config = dict(
    arch='transformer_decoder',
    model='autoregressive pixel model',
    dataset='cartoon faces',
    train_examples=101725,
    image_size=16,
    horizontal_flip=False,
    levels_per_channel=4,
    vocab_size=65,
    width=192,
    layers=10,
    norm='rmsnorm',
    norm_position='pre',
    activation='gelu',
    mlp_ratio=6,
    head_dim=64,
    fused_qkv=True,
    bias='all',
    qk_norm=False,
    parallel_block=False,
    inner_norm=False,
    positions='sincos',
    tie_embeddings=True,
    init='torch_default',
    residual_init='none',
    optimizer='soap',
    beta2=0.95,
    lr=0.0029,
    beta1=0.95,
    shampoo_beta=0.95,
    eps=1e-08,
    precondition_frequency=32,
    max_precond_dim=512,
    one_sided=False,
    adamw_lr_other_params=0.0015,
    grad_clip=1.0,
    steps=6500,
    batch_size=64,
    epochs=4.1,
    lr_schedule='wsd',
    decay_fraction=0.4,
    final_lr_fraction=0.05,
    warmup_steps=130,
    weight_decay=0.05,
    adamw_weight_decay_other_params=0,
)
Rows from block 3 of a small autoregressive pixel model, named by matrix and row number. Rows with one number belong to one neuron. Each number is 128 + 32 x the weight over its row's rms, rounded and kept within 0 to 255. All counts start at 0. Numbers have three digits each. After the name is the row's rms in percent of the matrix's.
After each neuron's rows are labels from the 100 images, of 14976, where the neuron reaches its highest value: "top examples" is what is common among them. Only what is clearly more common there than usual is listed. The data: cartoon faces. In brackets: how many of the 100, against the usual share in percent.
# fc1: MLP up (model.blocks.3.mlp.fc1.weight, 1152x192), inputs 0-191
# fc2: MLP down (model.blocks.3.mlp.fc2.weight, 192x1152, transposed), outputs 0-191

fc1.105 099:119173187108111138114105144132167073072171193106140135130183103119090163131107146094190101085149127164160121136100137131141124150111084106167117158152135158139119194132097122135093140121156119093077137144165116176146136118126176114188166175102113103152076124172023191096083070115143147115143152162114135142101103155074113146081079108157104111173121084132190084138125154092131103129185119125150094127105181142057160152119121174076130112130104191090140107135142147106086121140173144173087160080126071126123158150155111120077092101118128130091113067166144141152104069072105158151
fc2.105 094:106192141113152145150096149143102151088091153160109078132137117181121141151125130145077149145112113148107112186101115137190141154151121211114090150130144119123150109168172082160148113150100165134121110088183116103054090093142067128119145108061094152104124123167176137144106117191141076154049093112125125117143099120176183070122105140107149120156155129138105179077184159133122117103110136136136170100117125060092134139141155115133180065192056098146101143166170053102129155097078119099104107133132137145049061150115141126154137148096107052137119154118145087114090169134100104108
top examples: green hair (33 vs 6.2); curly hair (33 vs 14.2); pointed hat (29 vs 10)

fc1.196 098:175120127119215159165164168120133156171156055163147079118141141104091189101135062134146083192097110124133123069168144064101109122176163138145174049118162166109145110142172187125139134170107172086138133151108133136137166088066111116199139165169086127110063172060097141190159174133075110146098152114139133181116142123134063157115134117109132121151122139147169089145117186128104109109129187081195125154151125143118136138131136159113171122103162180138141148126136177080146087118105136146143076116113168102132148126124123131126129140133131112084060163097160121095105137180148100137
fc2.196 097:122116104167109091149096101068136149112165101086141124094144125071131129158095183094153089172105096116108137101085175145141144120097139058090160147134145123158113054129174101155198058054102162107143097161138155145137043150129119163125091112122137151148148158162104086066171102111113142106092077124120106098148134083099201106144167140112131109080111092075106138095172121115102112093088142119134132077174146120147158127155163123155185086169138139096096118126073119175125167136119138140144175122059101100160118099066182163095101131144051095115078097126122146143078116130109178102
top examples: yellow hair (44 vs 5.9)

fc1.268 090:119193133168062142149141161142141092150131112140175109171128118101181120090149170091128135087149195129146135123146131159099163112108134098108118188149074198119117165111153172089141155120148106104048096140148163150131138111114151131112128092167170130156101127141133093163151143161129107093164111095107108086091090124175132132113137160156136104174079072120141148114120109132114117151119121135175052090108145100080128170120113138164072131131061104119118100153138165183168077116222137095108169176076138106133188166099062094138192117095153087159101165144110131177181085140104195166
fc2.268 093:126051105080141097103100181121143193096118089119105156110131153195156094109173114113114126149124089200146130165154106152123156112159134145116183106133156076182184095200170121178089120155146151159148100152168134119157074059106157160107148122160111146092085175148193155087187060102112127150093108170139148103153124141152147108091131128071119129080143135110155157140165141148134168134076144150167155138171128133125149134137112167151126063131137137137128174091149120087110098146127156191093036115148180107138136117087154165141100091143142152144135123097142179197060117139143082131
top examples: teal face (41 vs 14.2)

fc1.729 097:157198097105130117074121136171101098143123096127148133157142113084128063091126197180106178133167145136134161112136112163112114054087143133139036123144102140127136117137137159150193132134158131086117100101187105167151123117053156125107146157153108131146089126117067099162130088085215093122190179099174109142080138123166120099106108123147137110117121075150181115100130138122166126079135137138144127117083145130108114111093141121203160191076145156109081144115136113146164123187124162077082162088143130156116152159087104070033126162150160084117164149137093150149083118125128160115
fc2.729 081:134067055152106157147126071114140185096109035144135135119104180121116115154139131119153116125098137147140126158124155106129127056168139135072113164171137179171112100132160101169183126136109160135115114108130117086066127143157160138123120158116139171062090135212154135165152113127137109129103058147173156135099145109144189127072125217148127111109117143096136125152167142146169110150130089146090137132203101137105174149141127139142100039128133193133129103153151137142114172099163179070122089173124163132144127089113152188142129087105099140211088092133187152167115159126149097111
top examples: teal face (44 vs 14.2); top hat (33 vs 9.7)

fc1.712 091:147103124153171142114117121086112140097174138177158154104112134080103112112139134126171148132178202118120126122174140078193068172144097145131097167083152119065133143124125084131168120157109133138093144087093133112214117139120126125141081108130103124139097117063125153135157133101108094148085108135138130140118187135113125121142110089079197122141106115121128077142148031118133087138105134129119117142124156098114144161116038184114106178163104136129228127160109117185151141180134123150133105128151206133150069168045106123161108161111092102061079204153126126169148144108127099148
fc2.712 092:078110069099122127135107146169124102127096134085042093101109135121118153158106145068111098152091114134143126086093108133147111098153070183108163102137090113165131117177123137129078122101066115151153124110139180186127122107226125055036139089076114147061129132116172171112118136108113105118140150104128076208138138112089136130094154178084122173132152145082195085131096139118112164104122175094171162116201109113119095042156105146147126145130163159173106093112136153156124142214079118194110141125128137137109105148129117142109137147103145141148130105097159103120124117129143118177
top examples: orange face (43 vs 14.2)

fc1.97 107:132132153103136084077157182047155142133092131116182102155092099195150167117162038062116161175145163130085082127123162063128201129137176133120162123120160150129113095117193097099096111086111115149134133123139082144091148102170139129159142137148132126150149127082122086200116131113143078093144134179128071090133118081118127130135093205136178072112182141069082148144114131093093093103157115136168126105093122095150159144164156139145076080150114113129137157133167119138149163155156115106127095098135076121092062116138097177172146154147105122119162093123158133040155098089132139103
fc2.97 105:147131100137110091120157140176139127082166198193052213125174120116065170172092135141101090090162129140136142160190098148169097133133113164104163141109141131116088149119042155136099147115122142140161100109127146143156143136207107139112040160130178122135086164124092153123145094140075125171129079084130108174118129166180132100150114104103150113142103153127153150094122200102125119123152138143131161103137118090091082088157147120093159100088086098123173107123104169105091101073134171127189124152065166087149110135164121145162153183098098103127129154166171139146152139058183141115
top examples: sunglasses (72 vs 12.4)

fc1.137 100:112149122183212142147134054158092152152133133167103134178125111105178138162097118138121116133161118112160106109128122125119152128147170162122112159131139158103086167118175107173137119114122132107122144134160121149195199184115158115160140118191116098077119163172153077093205100189076126146156145141116159150137088134039111151136109125137157152128115096111116125138161122107134150054121134179104127073132042116140103133103059093127136138104137201107094149141161113131135138171143139130128159140186117130107130070152118145102174125180149194075123088067189102162052120098130089161
fc2.137 089:083116107103150145162113117116182082080144102104105172096128149097075183102119122154101120186114082197141113127112134123135189107119131127139138138156154117171182114178124127092119144101081144136165173158104116112134149158089125150094120125099132215131107100177108126081175091112097139143107113081056097069103098173139137119188128164172102102133137086049155095183139087170084142162142153156154118124162112110150155088112158126129141110127154174142119168111193106110170186099048132176075099121181180137163189185151147136114102150171151117169160103123105088179143136116144122107
top examples: yellow hair (38 vs 5.9)

fc1.675 100:102154150091137144083081108141102127192163082111121157214131091096182174191114182112142115177162137066163120121095098111123143140115128189129106147103185165046117168126067185153120141116107107109093120127162150192150106142056110105141136113069175128144166122132114154152103110159114168107153179170117111133136087110143119137139071148129179130149120099151151122138134135084138077144139105162093071171162118116099172155080095077138145088109097104123116154136110155104041067121100152126127163146107112122144132182112090194133132087140129072126120057123163125166156147139136161075
fc2.675 108:117081077083102053083165131174092139121080133182121070124143092179115130098100088116157124115138100142119155110149110119167137123125073101127110166099157183145119125149138108055164121181084103139113151058135100114132074130154116083168087157163156185130117099140147117093123099144174094127084123115135156152136135139135094099124115118088106140128109108061084156171150124091164100098148126101215174132149139122090118066199132129079139105131099140106109156089113147091181142184094104139125118103105054110039162141171122141143188092161083061157165156144135101165109136137093119159
top examples: long hair (73 vs 14.6); brown hair (34 vs 6)

fc1.756 096:112090129166210059148150088090106110104141102134163080097129114177125175094146114091116111143159097151132099139102138157122124211135222152129115121107094132135146186137106103152134128165110141159078057157106122140113152200163152153071119105139137105098146069089155125135128160114121089101141138163139187087129108146119130102153189186079103172118155143082208146108123115115070138117134195111083132139111124150097172115109114089095143156114165113140127088171149123111223131179119104099161092100085065120182191089137108144088137148107142160109124132112096087174135142115158153121
fc2.756 092:116186180075126150173120165130145147116134152151157109109105143095117097102081162139093134157128116108117085139057130116159132130098100128136120085098161109122171151094124191081164214061128139146120054156087119152100105140095132107114123120143069084124060145097131091154046119107104174087091079112090147168135144130113144132127148158109102138098118173078158134102110047135088155148060135159124104078163129132181197171087096170127143186078079115123117153075106140102093109106111117143111113105140109075080184151126086121133073098168133154113099180133150123122129118200127136118
top examples: orange face (96 vs 14.2)

fc1.214 092:184216164130132131112127117125103127087121120195113129066146109156150152110123133079098140121100162095092139152122118105121102109168108109126149186079073101156171147109181112097112125140212130134110113140130104086119154121050145147196149121091125118120204132114177132143168162138094163141086129119148133165091113139077174151146152207136133153123095121090134139153100136189127126178169123154126186129062157047140074195080129116145127144131130176163177159162158115157153169155146082079174073140135182109168134122169105126120151116094140167108137158149147128109147145045116125111
fc2.214 093:147135158097185126122119146203144179105184147129080067101143124162134093105100125168154125170125105104204145121178143144141120173156147059150142074083167108162103139098180128090132110093111150168137120083165101144153119165186111095144113173155146185146145159101082150087120109130134158120155163146106135102153184111228146174172111127066103120123123150121144157131158076079159155059159130073174170113144157117182136138193151143155072125149138088085142175082141143151183185162161132081109133117115103112092130150085128117121089108172144148080101143114106122173152108133127139094
top examples: sunglasses (49 vs 12.4)

fc1.477 104:111119105117151065107150095119112136112207067127141152090122082179124160088157131125135190083173079147108158063190113063109103162169154169054158138097129180148100058110110125127102108125095098167103055109130125133102110104093124133101115164167133070151182094175070157103153146125178077125145095130134157064103133182155123133137130095096143117096100131100168141170162137099176071142152150126142128119135181078151135205108103185116126116105111162100134094130114155134122106102133173098155112117146217144124107116095138145153138074124179160136108128160143140083112112130186102112
fc2.477 118:109114181126135106166129122142102127176133094122181113133147152095114099203139129074118122138106106068143137121141161115135140162125102122150138079119137094162155104187157132160123143152126081123127042143154188157142142153125089151097138140119151069218127163157103155092126098147146175150121114050166113136101119085117127095180126167150097117104135168132180132116144179127084130098159181081136161121148165085132169122116119140135108164087189037120132068138102115135142151203136116141045158153109145126164142142157157091135096147123143191075055115145105144133163062097061087136
top examples: sunglasses (68 vs 12.4)

fc1.753 083:142105152130129101177081130124098115112137135179116108112158212149113118113189090106084112169125151132136114144148153125099090125174136119225094146110096123132064150108187124139171103097103114189147195130079159143147169178122122137106140129068139152116166108088141098135092087116102136104116132095123152102099083104138155154163092124086143121126158152107142127227151146171113154093172159153169107124109126083124121130149178126135135149136139102160103081125150136103158070061148045140116074114119116106188094084186065096163084134144110090190132187099107106188142101121131155073
fc2.753 088:141159133122139140136094107101118139134088125164165198161152079102105120138117128139114118141147132095051069124126122144082172101099133111100055168149172147114112083187156125130075157142121164110092058080120154114141124127158138108141128133213111138129096079148113108133160171122154113156153115111124105147115129071119155123123139124152069064142071112166162150129153083088164103145098086136137189131136180108081113180114145092087151152092112048104118147136092180120079153118191151145093125145114114141119159089070156145119135118071142143121220058160139104123056108184107101186
top examples: yellow hair (31 vs 5.9)

fc1.146 113:139111174159124147084137094103127119209154106137137091138124124083123127138089073126155137156145122103181130156070106098150136158080154120113163127096119175119082152127104172111167136121100107141087122101071122155120167109048145097090102129106176157144134109177172163151141117092119159164164111118175114101133118170169072077163104126178063075141094160094134101129144088036118108188092127098126138127101197153154105146124154085153145104153183161124084128197120121194120148131194130155131174118158060127146157135123126194111142133147052117120091111099153127154113117130201114082
fc2.146 123:118208114159177115126168140146152132169096131172107083054155093163064091172127124194158141140108117132178121126134103141130106138143129151142095158091131157151164140121113148100148086178091139199133148049178049143127110172126081104188056128115063122146129114142084127138116193127151114164137139152119163118091117172141159071139102079117163106136160079097076132102141113141160091176154101164136128104100123093132086123171145065088131159146078075152118207108139063113130169114180122148143128138121091101046145148145111140112119178164142083098129121128145103115122157140152142103
top examples: long hair (97 vs 14.6)

fc1.696 109:141145127134152184130099098095125158128140178084132076109131116126150067108132180170106123096111126103164082149060092175087162127107159157133213104085146109137130104085169124163135141156168103099132172105067145161127084121135164175087126142169101094140152118100146038158174149106160124132139183136107064149136112099149095100095166085107107108124165049112082140153111175122155104117158134130067132100137142110133163136191115144136135088098108113201052137180120140145131175093166193081128082151107123168065124128115116184109067129159119147095137132160143173125110113137161173150
fc2.696 104:100122122089124200129129121089173147098176096145150173158152149120171130133177129112156158157220174161208120156139178170135093151100110197112152186127117142088129177078131144166117166135123166133086128146104130155149170158122135149103141149126117129093096119114186168125112119106146122128118130083135142166133150096173084156134119107053159091120058163157118102098157111075159116123103183150157133105105143104111130157120121127075123144146039140138179103121124105166105149198122140107188140126048099094139122107083100143135106179058169104164212105133184107149122124116090123146
top examples: pink face (36 vs 14.3); a mohawk (27 vs 8.4)

fc1.501 101:125073136110112185085106148117118160116103177152099125053118148096162141061128047169160141132130128130116154167181134110123093201124112163129116114135195158141179129169118150156075083116125144164126094153113092110131119194119130111114122118165096073119092116167146156134142175217074172180161080160192103063118107105133103077173120117093109062152157131130133099128117153062161197115144119151129103195170148113109127149163131151173134112086156175124173080090091121133134131100129096098153160086113133104156122188124124102168125096108110098169115117142126161057141141139160139127
fc2.501 102:153136173124222149146121113129142111173115161125086077163161114131117098145116087164091123113147160092129110056081092146105172116155135156167144207111181122059083101157101115116154174131148142098135143127191118133113151082125125098115150181114137179062161117130150159141123134114140100114108132213132112160210114126099198212090133138088144077133125145144088144149144162167164127048175170077111120107135165142137126136116155097126150170134126107121096078108123130153096030128132205115136118161107155102114103188124164147136132097112113109122107125147167076141175148100146133123
top examples: yellow hair (29 vs 5.9)

fc1.377 102:119061134099125111164215064152156114178122140079075082159099158115076186172088116082104155160115163157133062120170193090127077183122174098115085075134136149121145137189121176188137074099095181129101186131158141197114129109156147151154138147180113093160135108097159093141128165096117123118090116153128155076154176128135100097152106139103069151130094132153106150137103092169124126138193093090126144137130073120098145119112099174166143132139097129103141139168117093075137092064113128110100098126159143138133120165170124156163122101133152217118070099140105132106103129162138104131
fc2.377 109:201121173109121108163136136141101111119102108137153167142122169161123132109108157138095167088113157148138113143176057152107119184110202118111157118102109152143086136088111102177134120157186150153103105106161116137139129071177097120177100153178206120120161166200131103156153137155102082100166090096103094115083157138177120154116101105072150105087159106074121109158091134180115100048143115142139140068167152134127143106166131118127135121115108075181077142112105115098182176083164104144161121172040153115148131159073091124136176113195075137139088107135103158155163096096094115120
top examples: sunglasses (93 vs 12.4)

fc1.280 098:136125180143185099187169127109170029168089101194093127108156082159131082087124142102137129143109171046150181121099186140127122125159131106132117100146107152113074116130078113133188127128161085115112073185083103191161148130071137059136144066096161123091115129130112136137085094080104089134120141134136169135151182146125105174144120063081112096145107070085115135147144139115108162132104114150102095100139140148188065136099151111155058121145145180158092119097099155152107108110092115099203125104134136089144053106120088066108105137108100137133132120123093126117127102157104132124
fc2.280 091:139147092089093130096108120164162148143119165077127147132154076102141132084143130127123117105151102086123126123105111081105178168070109141101075141159125112109139126190179056144126103120173099100134187109177092104112132118197114158085084148172146118080107103114120106111168143099190165110142067151122147135116097132149150063090133153055149107160170198113082097132102133114071087140116177139151121148137183086170128113114086070110157156184110108102151100187115124145139125114096148121159159197098099152088188151143149176107127143146138169124178159167190141092178091115116170189
top examples: yellow hair (45 vs 5.9)

fc1.303 094:147124141088159194075130105098152073091146071093115082161128142135080131152114134118152118105138156149118082114145095116182077099130124134115106110101081177157104131121128106089144113159168152123148121093172099167128118074184145077142118143132081108123097109125152108126195155162125188164088150131102124077146111203120150136159068168188141128150149095118141090106128142121147061154168120134126138104109163188163085122065117143113165089115175063126125051166178158160134142177072150156066121151153123143118097104153180123081052153177068085096156116107111133113099118098164166118
fc2.303 102:132086121113152178109107109093068160092200129177073100098111148098202111071105151141094162140202118143156181079093132118121092094087081072120122089184143101090111105163171127135155180146180123095178111102196146138107147136102102095148142145100172153158093119143084123134145166089121094095107148144158152111120088115136158120164133137114185187138130133168100110139119132133171156087102138073150165171118133144135163183138190143090143146124107127146070087201109149112080152084106125134131132100092157131033122140084116114108118135088129147197157123156121141155116190109096178120
top examples: green hair (73 vs 6.2)

fc1.587 103:050137070120139104104164143165151121090131144160149052104058124139133081070114086162139143099168166176079137086174160156114113165135170160127111128106171149095142128081149091078103095133113074104125093161096132145126110107137124062129149090099113119151104110095144079073142144121126184183181120130107149118125101126083130178147114134100122143133118148156101126118118109188157161083146104091118068147097176079129148130174145148087099136194082144135152121109122075042116170117164144077132097051117150147165115143144109161079111139087152092110185089117114089193139170088136102147
fc2.587 106:171174147130127150109136122094163141140082092177114113156104143148103134203173161142134105149100120133123201151112087129158138164051128123130163169090107089127141169097117141162157153146120111121113184134174101098207190119138094113189088129109117082114157099110138102162064140113158112166146132143134113100069110124168127111097170137164188160174107143135063159114169118175137113162133100114117152166079095114106118126107126050147121113149099141125156124154167142136109163136100074105134183157172068108076116097122086136136146068120117116117074207174193108117170093153152043118
top examples: sunglasses (40 vs 12.4)

fc1.686 103:138140130112147122127165112132113145178105144148112060116096109086145137079179145131171101072124114099138182100096111076142088083181094189175131114121133155137110147078087195180160163086167137155128115141085071176081138114147134150056139154171125067050112110119136118124137119087105116182165171156161111096137095158117117095136074108158147120102092123110131005180152168134055132123124103103164086088113112078145118131076121125167179158109156161154112122133093142110116097161120135159116142112140125121176084112085161117192128128101084161088167119147103130093111115098135147084
fc2.686 095:182108160173077139156128108153109098120211055095116152130085115126086142160111141156121150114196171101114162138147173160071113121103129114078105156101117168070151064090125089124118194135117097140147115134158138119098129207104122110114100136108109124132209123103137148131130139122111173109096104153152121119111081118141173122064092152078153129125140104124131176132123093100170098178130206124129128104101110170119134135121120158177115111153135156181086208116102109087115136130085150152094098137137166069143105117106132157116158151154142076255134125137173127152110110141137144210
top examples: yellow hair (26 vs 5.9)

fc1.387 093:169082142116135145122072055110125106131196127136136138125071176107130076124161121120071152106134134078150106156117172087171085074141136103133158181118102130190143112168112138107085155171146112030180113098189133165106115086126152136105091198160125128096121147111115132125110163170128115121114037144134119123153100108128144094153114126148096124110129077165092122124153191115128099102049068123139132136143124092116158104090161143139156111089148120157118142081128138105141087135190095113153184172125138159136121111136139143126052111153067097114126175135068165195143072146143181182
fc2.387 090:185208150193122153115125176104134128085084146110138123060125104106136168144157132124093118145110088193154095139152154198141137065109175199120085103177109176125142170155160158132091163101131103130142106162101103141177138175134116111134155116174088137137142089098111106137094129111137081141146121107113105189120138129151115092102145106161115097129120146141158108092131089135150127188084214165133124136134177105047161133157074135166132152102090070135126155120128135154064136113129109181149116176115086164061113186144101140150155095143130136190157131132222093080095114114158162153
top examples: green hair (44 vs 6.2)

fc1.690 078:096100089178184158157102147142068121109112111107165112138094096135113156215151161060112135146172151139110122047087164155152095179079105101155099181134099113104150184166153169173110088132152121122141158123137175157145186151134138142102108110137119127109093156124099101107147150133151138147100117102088129101088132168140141164164128088113127043124134098081089138161142087115160172138125125179129175172144115125152167136108157136146094201170162147148133123128176136192086084072132051176136125086137100128140091118124151070104130098050109134124094162123076068160142128164080098160
fc2.690 087:101064070119107102120102124206134090135110108068082132143101161104157152179097166103105094129179141164185079120140151104094133138106087222104127096139121155082170088123153137130079139135106150170138137130128127117168148071146121110101136092116166141091120084100146110143117143155105136064103179105148112190123110083129122122136146144064144082162110187106181131152143190041135113124148166095149141165171117096096109079088117134065111161113173173148131071151159170135096115170118144123134123156129114121186151141191148114095139110155109173092119159176078169101093082090137087111
top examples: yellow hair (29 vs 5.9)

fc1.484 087:185166116097132115096097219099093059065089151097128107129176180163125107161101169154135134124127121153111120173148148125110124156140098148138152083124065117114188129157133081169143151146146168110085184159109130116201182071085090186143103144052158127083090082115109127094199147131090135165146091091153169150123117099153127143139125110077107099100104158145120131143103192140102085161111103158132130121085181128116077167130163100160122061140140138157150119120118134133132102075144102081069116122102082096152105142114100117160165074083093065110146119137123182175144135086147152120
fc2.484 095:118134112044146097168092153152116141110125095132158101080143107132093104091194101130128127199084116191166199114099128117124117126179120098105165129152095110123083168108172117126144134084151153128129130134136134156096115162145186122089152124202170067104141186163138114147145126132117142107060115094127062172133124168123103090167155149172103063135152103134109161123140096105101079107162125072132185157148081069136144067121123131161122053120132126179134155143160138151134140117095095196083103050144168093169159154108187157138109150169133075173112098110126130105175117125144176160
top examples: teal face (38 vs 14.2); sunglasses (32 vs 12.4)

fc1.352 100:151131115114160129121077146102161176138119113093121102155117112095107166092164115077113132080109149129108112128126157186086106152111104122143145064158177193131149152110126176089109149135150122134119176153113062135074115077128120069100134074118151114113148102106161103125108180125107081108215126113120137122117162138182104038120134065079112067158148086112118165055119137125128137067136103079213079125174133119170082091134151086149102119098111138110149128105163159122168154105140111136190123131149166182066141160081060124150140100110096176131142146094171111077100098083129121105
fc2.352 096:152120147115116104088170118098084137092104148102150164131146139142159109113121161102122159143104087174128094098153136118158137119149106203079145109094097145090100122188142149136113141148111054176122090144147098114156121132205096100142144184109124117090121101166071133101111105125104157139033070077092114149120092147176161184142136179121181161076103153181141189155090087138147147087120181186177133097148141113104146110124167124145176109093136159148110098106173119077074098117144171157141171126077143078138061150108083085103135159163099062088145144141143183143168098124133101176
top examples: sunglasses (64 vs 12.4)

fc1.405 094:158104122087128121120107119096094134115124167163120157054112135092109141124184108186122111120137132105134142140136132060086121143133136063182170156093049134118106143133145072107078192178151098109129152163132149102087149139142161148122062154169073183160092121120126187151113100131144103117136110134105186165163152110167145119123139122131171134081138146144130172122112109137076049163099171132080157144082200141128184151068114143145164112146071100085135126126174142088130103174185105153178116133082118110153183149185108121109095171144111167085147169156169143133183106147153197093
fc2.405 086:082180129148100109105168155156107161151109118124122094191111133118125161141149160075144148169142166113111113141139113094143125168125077169145151138184146087161079086152165176102106162127145147181101102030211100173128138130151102093123117152134172133151127137151087129101163102112114098150104094157125141119136076144078157124105141123088114127068121158214105111168176133160162178100099195066216056114154088143145134144109089117116132160128137131173100126152107134112122079086122119116168086133069113127119155150135099163177183063133104086096125140113120156111182085123141138196
top examples: orange face (47 vs 14.2)

fc1.340 097:100146161133142163093084112055125153145115108100137159121137101085161104156115142140142143050186135118132148168116187127134100116139187144145114108137143233062078159095160088080102168178203198095173114091136108119098103086175156140131136184073140124160116126134143043100162187142134103169067098159148084153130111140152143150167162169118136096131104189157070159098149108099164095114149123124108049107137190113119122138112118106102114130067087125158127035180158118127160121147111135131140128142130148140142146156093126102135153130114112126078133099117123127150111088150140095166
fc2.340 107:123092091096124180069141099097060107108172081143068133125133157144169099106145170143090170173160088146161149093185136135161103122111083101121156089127120117077087200171156154150155099167148123127177126115144141110140131174085106108171178125100123101113116153119093085137101153122143098116130151158173121167093167092135129125220097137071131157111167142156146156184102154126153129135119179128153168134115126111116182179098148137087140105116107147123118088154169131115062169084118128158130141083098167123092095145121142125112107187037158131177174086163133122109063207123056132121
top examples: green hair (60 vs 6.2); curly hair (35 vs 14.2)

fc1.53 106:166165105110160134138102166145136084142095103144090054111097115090091104118086085127103149107052098086131174141099142114181114128117122081131152116162054117122163159153139152083105089127126100124096064151177153143120177112140161116172125198115127127100118105095171120105132108115143170222145115135127165058078129142084150197138144153123173156090187138112093144157106085095049161139121150128141130077113138139157153130159122121104101162139152116103112137097066112183125104075133144102136142126112127163080089045099137173110125177210061122119135144122111166082152113082109114135
fc2.53 115:110116155108138126062124132086156126112112113188187095111156130235174132154144155121116128122196110144152163154120120127107118172108126120184104149084123066114127097150175099155091151190138161161156166126180131181134154121134129176126170106096151126172158126120157172167114086112073174169106123148150102102140141111111089132133114095129152128135074141154095118103151074115193118132103145145135199126111190186105121171089119110101108147148166083195139153158189183113132143150123096140139137061195062147155061130130133171120111121078165155131100133112180188150138137175118100161
top examples: looking right (64 vs 33.2); orange face (37 vs 14.2)

fc1.539 104:041133143144089161126117156139081196142087144076091120110091186111139062115105102143152134111125128164118106134113148127134079172129071098120060083080158109134138085138154143161064094157150140175171081059150117157136106144109137161111144147146146085124080106096118124151095140087104133126091101111120169087085101168133139121116111166090153082152084111123115103098108118093089180158114134144087125080127138189121097109121192148123172129101097113123187160150109208056158091152039073089141116083108132108128105154128151153186195095131143098127124138166090128170148155105089128117
fc2.539 105:168077112105159136122188150092105111099128045162081144092122073088133131108153189101138141142109099192126141153201105151100160095116141083080155112127129185088137177092097139116156168128106064161156099141136109120089157162153058091121126128185196162140180110146130140150108141098108165115173123099164165101120167102126088204078120168121144081160157148138097093158084124127113101095154105111119089145166126079136163078095112067244165127170087109070141121105148118159097187136100151156127112120137101114130115159139151145133156153128179131117105093146123146151122124177132159127
top examples: orange face (38 vs 14.2)

fc1.516 094:090141120146159108150102164136106123134144196124122105125157124115152126050181158107112141123101103165185117141095169139090119110071155152134142117129109095122090080114039125105100088255134196128116155091092175128211127109159103187136155099171070106127116102140132149171068083129137133152143152123095190172181169160089134125162069078114117133150183161104137115142068134109096140147067075143145129136163160119095100127122119103117142097092119109126132163159106165118178094140145088108138107115103159078127100124125139091160098097183143136140115109132155115165139199135141184154
fc2.516 095:129104150154123097121151133158119116165145079102134166121120093129129153192125100174157096111138199070088141102129136092114145131107123155113138124141124110139119184164181157111142131123135115138167068143167114162179101137118164077152102109116183175060131138126089063088185101138122081166146109106110104090089130076034110126162138137121085124145119088117065062107118122147074114089225162164107144169103099137114074087130132105151143083168138184085143132160162155148066119138147127094086140126105161140124104111092162153152189199134101122143139096153063124102076126153145094070
top examples: teal face (59 vs 14.2)

fc1.300 100:150146131151101182145074126094130154069167130181154162167116155128176170138170132078097172126138095041130154141127124055190152130184126092095139165163125170151116139106066094096184091188161115126142132158133123147147108101102152105089165126087163155153100190098122113177132144153118133087084127178143181142110147098121182135104073137148164133117191095104152161124175159175144105106114135116173106108138113168139096150103148094152072134154143126108149096088133161117112101143097170133174139143177129101165104043128110148159085141115117083200158097140070110158141115134095164057
fc2.300 095:092192097147148099107159111098103083055106158108118092064112138162144102108145125141162123080111150082104174096122175115101135125142132148179175117079124119163183127159132177161099103103125092139119121142130116169134113137134133081129154109139094160137074136127138097121092112124181093112120129093120101141187080153119089099106060144087110097062119117086113113098149102113169146095180150134063144030108095129152133139140113083076079029151119079130074141132140156114134213107117100103220103129128112139119140132159101143111182124151142157105175114095087096124114170136139063168
top examples: pink face (50 vs 14.3)

fc1.208 090:118146051093112078141163119149138189096156066133122055143168176103121186135139171143135134149163145120154132128142125078152135176128138158193115100127075144174115123101163123140134131136141118101122165138139141129083095078130179142141112098114157127126113121115119122125079083086210126078138109088110090138115107149092137139129085153104066137108122123132178134100162155129131132163165146172166134166119073125082150136143144129212132119104106137101097097205191129138141170166117090052148182114145172102189114179102167176084165098201131134174188101147121092065134108157125171150
fc2.208 095:116064118122201112100105158111127124135136064098107110091065133143123064128119142169144102141151142175167144142161120116184086056123123127110109117132136081099145179111158117081149112067125210128153191071187122123123103152119128118117114119106111192118113137174106155133128117117104140106168106112149071191081098157077112136136119147148095177142133193136125166098083116134123118107141098065088175151189123162119151180163129120147137113126152153113130108119112085121118136073130139180108090131091166178098088163072144117114129153192050120166152135208062165104098151157111111156
top examples: teal face (82 vs 14.2); sleepy (29 vs 12.1)